config.toml
crop_scale_min = 0.8
noise_std = 0.2
residual_init = "scaled_by_depth"
beta2 = 0.999
gradient_centralization = true
adamw_weight_decay_other_params = 0
Rows from block 13 of a small image denoising model, named by matrix and row number. Rows with one number belong to one channel. Each number is 500 + 25 x the weight over its row's rms, rounded and kept within 0 to 999. All counts start at 0. Numbers have three digits each.
Before each channel's rows are labels from the 100 images, of 14848, where the channel reaches its highest value: "responds to" is what is common among them; "colour at peak" is the nearest of a few named colours to the mean colour under the peak. Only what is clearly more common there than usual is listed. The data: seven-segment displays showing three digits.
# convs1: first pointwise conv (model.decb.0.2.convs.1.weight, 96x96x1x1), inputs 0-95
# convs3: second pointwise conv (model.decb.0.2.convs.3.weight, 96x96x1x1, transposed), outputs 0-95

responds to: white glow
colour at peak: grey
convs1.31:491527466524499492498451440503506527468534510481496492509479476490482466508497468472537527472552455495456467510558472445505494445486484501473481487525519521506546463535495495512507506528512484503529534506495545518482500498485498521483487488511505482496511519486516489454529493459491527490
convs3.31:531503476482524519492468500489504522495503486448477470502475532513506492472504508544489509526509497476527507502456525504506536521533530521459503512508521500517473546538516517488482478466502547468494523506468504486540519522468477539490561462471491452479497523495461451501479501553511521497

responds to: white glow
colour at peak: grey
convs1.32:509495518518513520520543526518512532452504497498513520558505485525512545519490519540439505518525501490439473494506525545517537525527511508503547519504474541519488496459502515495499490512472521497506498517532534519462533499536459520515517544478531506486505524513527492533525498516516518538
convs3.32:522544508478509485530476528494497516510509556474498485492487526507493512485480445517437510509490514494471473507496508488482499488511503487451484496478503456513490529412481526444481491520507523474489507489513502490411487475501494502532499509503475474551491488512495493510514503525491539517

responds to: white glow
colour at peak: grey
convs1.16:490500473512510523503512494512488499524526542493526496513492495480515525500451542497531493503492483501601537517494503479547484513480488484494515476523416509501509568444505534497480503501517528498514528516494509498521513531506560520487497499502503480504495462506457497506475494504487498475
convs3.16:486494510510491517501520493497489523502492478509502500509535532491509535504491525485512482514483483493520502532466482487522569549507502469497543490529446546501528494580535525497500512482500509498526516518471479532581515538506497524534471484503492522473506494513513501495454484466545502485

responds to: white glow
colour at peak: grey
convs1.36:479538497547535526493457504517460522451516510507511450466467508515495458572493482513442499519519466465497477501517509493489492497521475516473482485477509516522513503527460491526480501520468459500451491520486507505486508458484481476543461463467499502486519510465474483497491518495490503484
convs3.36:467481503527508528464539515518492499503512484498517512503501510507539485459498556483548462480539504530482509489507496523514495534522522506501502498501481523462487556565545502494503448497537508526534494501479488504557535494529529531482524483526514498450493504532537492494487515530488528478

responds to: dark on pale
colour at peak: grey
convs1.72:357504485482508498541509520496481505526503511490514498535451508490505536505495485467545473481483500492495495505529497505460510489494503522507497517484515507469472525535508528494507496506514526477496437505533517493505457494485503546471525542499500517500509481498505502491479506490505488529
convs3.72:674493491466509439513523492486485503498501494508494500498515512506498499484478484487513513490530489499480504510528512479498513492507487505485484495484483534492509508540512519504489508507478490513496490496503519492462509484524504485450509504464530503513512523524495492467495496490466476501

responds to: white glow
colour at peak: grey
convs1.9:501522513506491508511590535499521525452522512519538514556503477510517516513483530508439500503531519498560542530488504526505515486509507500497523487502509509506523531420508513504503502517483504516543523506498506525520550499564472527493524491515486496503503519500533502497532504507507500508
convs3.9:495502509520474523474502476482494500503483452501487496511489520471488511510510580502563486499488503499525525513470469511510531529510471491489507496520510566493499497591503496496471503473487492496519476508507494518607512520495501514498476483493533511490509489528483479502492515469518484487

responds to: dark on pale
colour at peak: grey
convs1.23:501548464506507490487509476505492482506527496474432514516528498452481532461513484473495513513514489495517506495520522503425497446519445502492545518472476505457492530505476511503516511545544481492454470495520479479496491485494505521502515478486502505500486478460518491509513546518492477556
convs3.23:486481523457522490508499508513494554475486532520490488517457470481517487493506506521517542509439461513501502480478455495550494478463495502530518500501489497536542465524526530520501506484512473500504452512495467535461475525496500506487477516502511516481441495475486511451502543507497478559

responds to: white glow
colour at peak: grey
convs1.66:498484494516504488500516524506506434455475513504481429504482524481527475504538509527547488498549424503473510488492500454506512486544466488500483511462502504476501511521477499490486505498515511503416512502502520489492498522512458486513507443500503504493504499520475495510494532503447503519
convs3.66:495459511512498496488492494483483515512504500488479436477481502483518509530496503446452481511538551459551493484491524486511482504518503507485471503484516499478492528531549448535517479512478512486533475504477464487524495500492487519499514526524467476419495487469481508525479477460526536484

responds to: white glow
colour at peak: grey
convs1.39:492478474522509478458496516495488519519485497480497465492507490520474482488480469486511514484502500501490499504527579473514494481476491470511501498497453504489514459502499516476560440518465511501460567507502525510493501534491511446492500562539484500485568505483511494507477474505521504467
convs3.39:514535475506500471479518516485508512513495477539499545498468531482527503502498451536529518522489477482499495513504465503525500513477541523522492492485529543527505513539550479528500507499499440478478474494516494488486442470474574516533520499535486451494522526497499504502508489461532468481

responds to: white glow
colour at peak: grey
convs1.19:497489525490499545451461505512518543511501504509505516500448495496466535536482520517496516507524507501500506495504432515474525497544499483499431470542505509460524482500516495502499460493526505461462503499500526509499537443501500545538484496514498477508455502522495500516507517491566476503
convs3.19:512502524494543522496495501521505497512534513443496475520521490473485516523532541502473496465517501506528502495460494488507539498498480507531542484450500491524516447465512496515514481509491506440506575490494484506501491501466448498465499486476522491566504476525536502511494521551498473481

responds to: white glow
colour at peak: grey
convs1.42:509473467482496489536490508485511509487507517511493484498528505506494523489509481491483518496484491482451513503554514467511497477493536489491479484489540518479502462501451508538522445488489540491441549496502530532486541496498495501505512529539522522470519521461504473585520515457464507490
convs3.42:493442508517467519507500463507526510526481447525503515497527439508481473479515561480533517457481503481582485503501505504510511485472462489502498508498506534540497498494470492529532490536501491531515477501496471484529528481523485475480517461524534546496505460501532506505491473519487507488